{"image_size": 64, "crop_scale_min": 0.8, "stem": "deep", "avg_pool_shortcut": false, "loss": "cross_entropy", "optimizer": "soap", "beta1": 0.9, "shampoo_beta": 0.95, "precondition_frequency": 16, "max_precond_dim": 1024, "grad_clip": 3.0, "steps": 5500, "batch_size": 128, "weight_decay": 0.2, "adamw_weight_decay_other_params": 0}
Rows from block 12, named by matrix and row number. Each number is 50 + 15 x the weight over its row's rms, rounded and kept within 0 to 99. All counts start at 0. After the name is the row's rms in percent of the matrix's.
# convs1: 3x3 conv, stride 2 (model.blocks.12.convs.1.weight, 168x168x3x3), inputs 160-164, a 3x3 kernel for each
convs1.36 095:42 50 36 63 53 55 36 32 24 29 52 74 51 59 56 74 58 85 43 33 72 37 67 30 41 42 45 55 49 27 53 76 54 76 43 67 58 83 37 64 53 68 59 53 88
convs1.37 100:60 50 43 73 62 25 37 39 37 50 47 59 42 27 51 48 51 26 19 66 51 55 57 61 64 54 53 60 33 46 35 74 74 40 75 61 65 48 70 55 44 47 64 59 77
convs1.38 103:68 43 46 56 68 62 44 48 39 46 40 49 67 29 67 30 59 63 67 60 51 65 47 61 35 62 57 44 31 48 54 43 43 58 28 36 57 50 62 38 52 44 25 44 60
convs1.39 097:41 41 30 49 15 61 50 57 33 51 56 27 41 49 40 38 50 59 53 42 65 49 43 62 59 54 40 56 55 61 53 50 34 35 25 21 42 40 36 55 73 51 48 45 29
convs1.40 099:70 61 54 46 45 42 72 50 45 51 35 63 44 63 60 63 46 66 65 44 33 68 56 51 55 61 56 41 49 77 44 46 59 78 29 38 60 51 65 60 59 89 31 41 47
convs1.41 101:36 60 46 54 59 47 43 83 28 49 36 64 61 57 48 33 54 54 51 60 67 45 44 83 42 67 37 64 37 54 56 29 09 65 74 53 46 49 67 69 23 45 66 21 59
convs1.42 097:57 24 80 35 54 30 46 55 52 37 39 64 78 37 88 41 58 43 63 42 53 25 43 39 30 65 33 45 21 36 67 61 37 46 53 63 83 47 81 35 35 49 18 62 51
convs1.43 101:48 35 56 51 61 50 48 26 38 44 72 55 38 44 38 57 46 58 47 31 83 50 41 64 43 74 52 56 48 26 63 67 49 51 44 59 26 24 48 81 63 25 60 31 78
convs1.44 100:43 51 39 68 56 24 32 47 40 63 46 31 44 53 80 42 84 36 46 33 58 28 34 31 47 66 48 31 57 43 41 50 50 55 22 65 65 78 85 59 46 53 66 38 36
convs1.45 104:60 66 71 44 36 36 67 87 47 25 27 75 67 63 84 46 69 47 44 72 24 64 56 65 81 49 99 56 49 36 34 58 47 87 49 49 51 41 58 95 65 58 44 27 45
convs1.46 096:49 56 45 62 42 44 48 33 14 31 52 53 47 49 35 69 66 63 31 28 54 54 34 59 64 47 54 54 57 50 72 48 35 20 43 58 35 26 36 45 54 67 65 28 41
convs1.47 100:62 14 43 34 59 44 62 42 33 44 48 71 45 54 48 48 46 45 56 69 51 48 36 55 35 65 46 38 37 65 52 18 60 32 25 59 47 53 24 40 50 45 37 36 49
convs1.48 099:57 39 62 77 55 57 28 32 39 14 40 43 43 53 42 52 31 38 39 46 50 41 33 65 81 65 45 22 34 36 48 49 53 34 66 49 42 20 45 50 58 49 47 68 37
convs1.49 109:58 39 52 62 79 59 45 50 37 42 56 53 39 53 56 59 58 42 44 56 56 45 52 63 56 45 37 52 48 37 56 51 52 16 41 72 44 24 39 58 75 92 46 51 69
convs1.50 099:50 45 55 62 67 88 27 89 90 34 31 40 40 55 32 38 14 63 56 43 41 71 70 27 54 37 58 79 34 23 49 63 32 28 39 23 79 61 57 55 45 50 54 36 82
convs1.51 097:48 43 69 75 65 66 67 53 50 49 48 46 35 48 41 48 56 51 55 61 58 41 25 42 29 50 62 44 67 45 46 43 44 55 51 52 52 54 47 13 48 49 66 49 59
convs1.52 100:54 67 60 54 54 94 54 95 75 51 43 61 64 32 44 51 74 58 39 28 67 42 59 70 73 65 22 29 48 41 49 53 33 58 72 58 42 33 48 62 28 60 46 30 64
convs1.53 098:34 42 38 53 32 56 73 59 46 46 45 88 53 46 41 38 57 47 59 50 56 61 29 44 50 68 55 78 67 30 71 48 31 35 58 62 43 29 55 77 79 85 36 58 21
convs1.54 098:40 28 50 43 65 52 45 51 32 53 58 43 57 79 48 31 38 69 56 56 61 51 37 67 60 61 79 66 53 34 85 77 38 50 56 84 39 55 53 46 52 41 54 62 69
convs1.55 103:55 56 52 50 32 35 37 47 31 68 56 29 47 39 33 60 30 45 46 80 22 49 27 75 39 41 49 48 32 53 34 50 92 37 69 29 40 39 32 62 72 48 56 35 32
convs1.56 095:51 64 66 37 58 42 93 73 47 48 75 53 53 42 42 64 44 92 16 53 41 58 84 68 67 58 45 51 51 31 42 41 45 53 38 48 41 53 37 70 71 71 68 62 49
convs1.57 099:55 56 75 65 46 23 50 61 39 58 41 52 27 49 30 37 49 29 39 36 78 42 41 54 54 67 47 41 67 64 39 46 37 58 75 48 42 41 37 45 53 39 58 53 43
convs1.58 097:25 38 21 60 46 37 41 44 18 62 42 27 38 63 72 70 75 42 53 31 50 57 64 69 57 44 55 50 39 43 45 53 33 23 48 34 48 60 48 54 63 48 90 59 31
convs1.59 098:64 51 61 50 30 42 53 59 39 31 49 70 65 32 32 44 37 87 40 59 52 62 39 36 41 40 68 37 36 68 33 44 51 53 53 39 46 69 48 11 58 45 49 52 31
convs1.60 101:38 48 54 42 38 50 76 30 49 30 49 48 54 68 45 61 39 48 35 43 32 38 72 57 50 51 22 63 44 56 67 36 41 27 50 74 27 76 55 64 53 56 45 61 34
convs1.61 097:66 22 62 32 43 55 51 39 68 33 46 56 66 63 47 62 55 66 30 29 43 35 41 62 59 49 32 56 46 45 75 59 55 37 68 48 49 61 41 20 36 55 40 50 47
convs1.62 095:59 38 54 80 46 46 64 71 37 47 24 47 31 51 53 54 37 41 55 31 76 39 43 48 44 25 65 33 56 56 35 37 39 47 44 32 81 50 58 53 48 66 32 65 31
convs1.63 098:34 76 41 63 39 53 83 50 56 54 61 61 75 49 82 44 59 82 35 44 48 57 42 44 31 62 55 47 57 61 74 51 44 67 31 44 41 65 49 78 33 52 46 45 27
convs1.64 098:62 22 55 44 25 57 43 49 63 57 36 47 56 54 43 48 46 40 57 50 35 58 36 47 50 20 68 57 53 54 54 21 22 41 27 28 56 20 42 35 58 14 43 45 61
convs1.65 097:29 03 55 30 57 16 21 29 23 39 45 45 39 38 42 50 52 62 41 58 55 85 40 49 25 35 61 10 59 44 62 53 30 36 36 34 42 61 65 67 76 63 39 51 27
convs1.66 097:44 58 56 52 41 28 55 58 49 49 51 51 19 27 35 64 51 17 79 56 56 49 57 40 49 70 60 65 66 77 61 81 59 57 71 51 62 47 61 63 46 54 39 59 72
convs1.67 100:51 40 51 46 39 26 52 58 42 48 60 80 65 59 61 54 46 30 37 47 56 51 68 96 64 89 66 47 65 38 68 42 60 38 66 24 24 68 49 44 40 34 36 44 34
convs1.68 098:66 75 67 63 52 71 67 58 51 53 65 31 30 57 43 45 44 62 47 41 45 30 61 68 75 57 48 48 54 50 46 65 51 46 70 43 70 49 54 37 44 45 25 46 26
convs1.69 102:32 50 59 67 57 52 42 58 59 66 53 77 30 58 94 40 60 76 34 44 52 83 33 58 31 47 28 47 48 56 54 53 95 53 59 64 47 22 53 45 52 38 32 20 61
convs1.70 102:70 71 52 48 71 40 72 61 59 63 48 42 65 72 79 52 58 56 44 58 51 37 76 88 54 36 46 59 56 44 34 46 38 32 60 54 51 41 35 59 72 52 34 47 22
convs1.71 099:30 56 43 31 56 53 46 49 64 67 51 38 54 33 45 65 70 35 50 60 80 52 32 43 52 66 82 51 50 31 37 66 40 46 42 33 35 49 47 54 85 71 47 50 26
convs1.72 098:65 63 64 53 45 40 45 54 64 57 43 56 48 53 46 44 61 48 61 05 53 24 79 57 80 55 54 52 44 80 57 42 80 28 24 59 66 95 79 77 79 79 28 60 65
convs1.73 099:45 60 52 76 59 35 50 35 46 45 40 60 51 70 50 50 45 54 32 51 45 54 56 35 52 33 48 64 55 58 73 52 53 50 36 46 63 23 52 37 56 31 70 60 30
convs1.74 100:40 44 56 12 42 32 66 58 32 41 46 69 79 62 70 41 11 49 48 63 58 63 61 73 57 70 77 37 32 37 30 57 73 47 42 54 35 57 30 29 18 27 31 41 65
convs1.75 097:60 69 44 66 49 47 77 56 49 63 72 59 69 75 57 43 65 76 62 26 61 49 59 49 60 41 54 33 56 33 60 53 39 35 60 59 49 57 57 47 43 05 66 82 65
convs1.76 098:54 49 70 52 42 33 22 58 34 30 40 50 07 74 36 64 19 37 51 48 61 31 58 73 61 52 27 39 33 52 20 45 48 71 66 09 59 45 42 47 39 49 57 52 53
convs1.77 102:55 11 55 32 53 78 36 50 63 61 49 35 44 49 51 48 54 21 27 49 37 48 39 49 48 53 41 37 66 40 52 41 52 67 62 77 61 77 61 64 46 55 80 55 54
convs1.78 098:53 65 97 48 47 76 66 53 99 34 58 73 48 39 35 61 41 33 51 52 57 40 50 43 40 35 49 53 32 63 60 70 53 71 39 46 52 78 85 79 52 66 34 52 80
convs1.79 099:50 86 54 73 49 84 41 37 57 54 62 26 58 49 37 62 69 43 58 76 29 48 61 63 30 69 56 49 58 46 34 55 44 50 48 64 63 45 51 45 44 21 39 72 62
convs1.80 102:49 44 25 70 66 52 43 48 61 48 54 41 50 53 31 35 54 30 30 23 40 42 45 49 63 86 46 48 67 56 44 45 25 72 31 26 41 20 43 28 60 36 46 21 40
convs1.81 100:64 41 35 50 65 34 66 46 45 41 34 47 39 31 34 44 40 33 58 74 63 63 49 70 39 69 49 05 28 70 47 42 54 53 53 38 68 56 62 56 48 45 52 53 41
convs1.82 105:43 56 43 59 53 34 69 51 49 33 27 70 56 68 63 51 61 59 51 58 48 48 45 51 67 65 55 36 35 37 43 53 44 35 62 54 46 47 59 52 38 20 54 61 45
convs1.83 102:61 56 44 52 60 56 39 39 51 62 68 59 49 45 08 45 52 67 32 63 42 65 50 44 45 58 54 40 17 74 38 37 71 49 63 62 44 75 48 76 66 64 69 54 77
convs1.84 101:50 56 37 32 54 47 30 60 51 39 61 82 61 69 64 60 75 87 75 50 46 45 39 51 58 13 54 56 64 53 54 57 33 59 41 73 26 39 66 56 47 69 52 65 69
convs1.85 100:36 55 62 78 47 65 47 50 48 26 52 56 50 53 31 57 53 54 39 34 54 54 64 52 70 43 52 82 37 64 64 65 50 32 27 61 45 70 46 43 36 27 71 40 51
convs1.86 102:66 48 36 49 57 27 26 35 42 45 58 35 38 59 46 38 26 42 36 44 45 29 72 43 41 54 45 50 74 57 40 54 57 71 59 32 41 45 41 51 54 51 27 47 41
convs1.87 102:39 46 59 48 29 55 42 37 40 39 62 48 44 61 54 53 56 33 46 56 57 46 50 46 72 52 41 44 39 52 45 64 59 40 33 46 46 49 37 53 59 49 48 53 61
convs1.88 101:34 39 66 52 38 24 50 61 23 59 36 42 72 37 65 57 94 77 46 47 41 47 67 54 69 61 38 39 34 25 32 71 41 61 13 09 48 51 61 16 37 52 52 53 21
convs1.89 102:48 63 51 82 75 50 84 61 68 77 37 64 56 72 24 68 70 70 74 46 46 57 62 46 55 70 50 74 79 26 41 41 35 42 42 71 47 83 60 59 49 53 59 59 38
convs1.90 104:52 35 66 50 49 60 64 63 58 54 37 53 51 44 24 53 62 60 39 51 54 39 67 48 43 44 58 40 34 42 51 52 42 50 76 58 42 94 45 75 54 46 54 99 60
convs1.91 100:30 44 46 85 65 68 39 25 58 58 64 40 32 37 65 50 41 57 36 49 57 47 38 47 30 61 26 40 56 61 64 49 53 41 34 50 57 37 57 47 80 56 63 29 35
convs1.92 100:66 41 48 62 23 58 68 59 63 24 64 59 49 55 65 47 67 84 36 57 42 73 45 44 49 44 70 39 55 60 51 53 13 43 43 30 28 44 41 45 50 63 38 46 65
convs1.93 103:40 62 43 57 24 59 56 36 61 72 26 32 40 61 56 48 63 69 34 52 80 61 71 40 32 47 57 54 52 77 31 73 65 73 52 19 67 48 63 30 39 24 43 48 67
convs1.94 100:31 61 50 73 54 53 28 57 54 64 34 64 45 49 30 33 42 45 55 55 70 62 89 58 89 82 43 45 62 74 49 58 66 88 51 47 39 63 55 33 51 57 47 48 63
convs1.95 097:58 53 72 43 56 17 60 65 48 43 40 49 52 15 59 24 56 34 48 22 74 28 78 70 39 67 38 52 73 56 54 66 47 18 69 34 60 64 43 29 51 44 29 45 37
convs1.96 099:40 10 38 42 36 50 42 39 50 65 35 62 45 59 81 33 55 49 46 64 79 55 16 90 78 83 63 67 49 41 45 39 58 52 37 34 60 64 21 48 61 44 56 60 51
convs1.97 103:44 61 49 60 57 46 42 50 46 59 47 41 53 41 57 30 59 41 54 48 61 64 48 31 88 40 70 60 56 49 26 47 55 58 73 59 60 46 25 52 40 56 41 56 54
convs1.98 097:46 35 71 52 72 47 50 43 72 38 60 54 34 47 72 43 51 88 33 82 69 53 62 51 19 37 58 38 46 53 41 54 51 67 22 71 41 47 50 38 44 56 69 48 49
convs1.99 096:64 48 55 60 81 48 37 46 77 41 31 39 44 39 39 54 45 54 57 59 64 36 35 45 50 52 37 46 61 34 36 39 50 67 59 25 48 21 26 33 54 62 36 24 49
convs1.100 102:57 59 43 39 66 30 38 45 46 36 49 38 51 44 38 44 39 57 63 41 66 62 47 36 44 29 38 40 77 81 49 70 50 49 39 73 30 53 43 59 31 60 51 55 60
convs1.101 102:57 45 48 51 75 55 49 54 48 68 43 54 45 65 50 68 69 36 81 72 56 59 26 71 46 87 60 37 47 61 51 25 66 26 39 71 36 40 47 70 73 64 50 63 58
convs1.102 097:37 60 64 41 68 26 50 30 35 42 43 46 47 44 44 48 47 19 45 53 23 44 34 53 54 46 57 54 47 29 45 59 59 53 57 75 28 30 41 46 71 62 46 21 56
convs1.103 097:61 51 35 49 51 31 45 52 40 71 51 41 39 53 52 65 45 47 47 50 34 61 46 50 50 27 61 62 33 52 50 58 43 54 44 61 57 46 72 54 43 49 20 39 52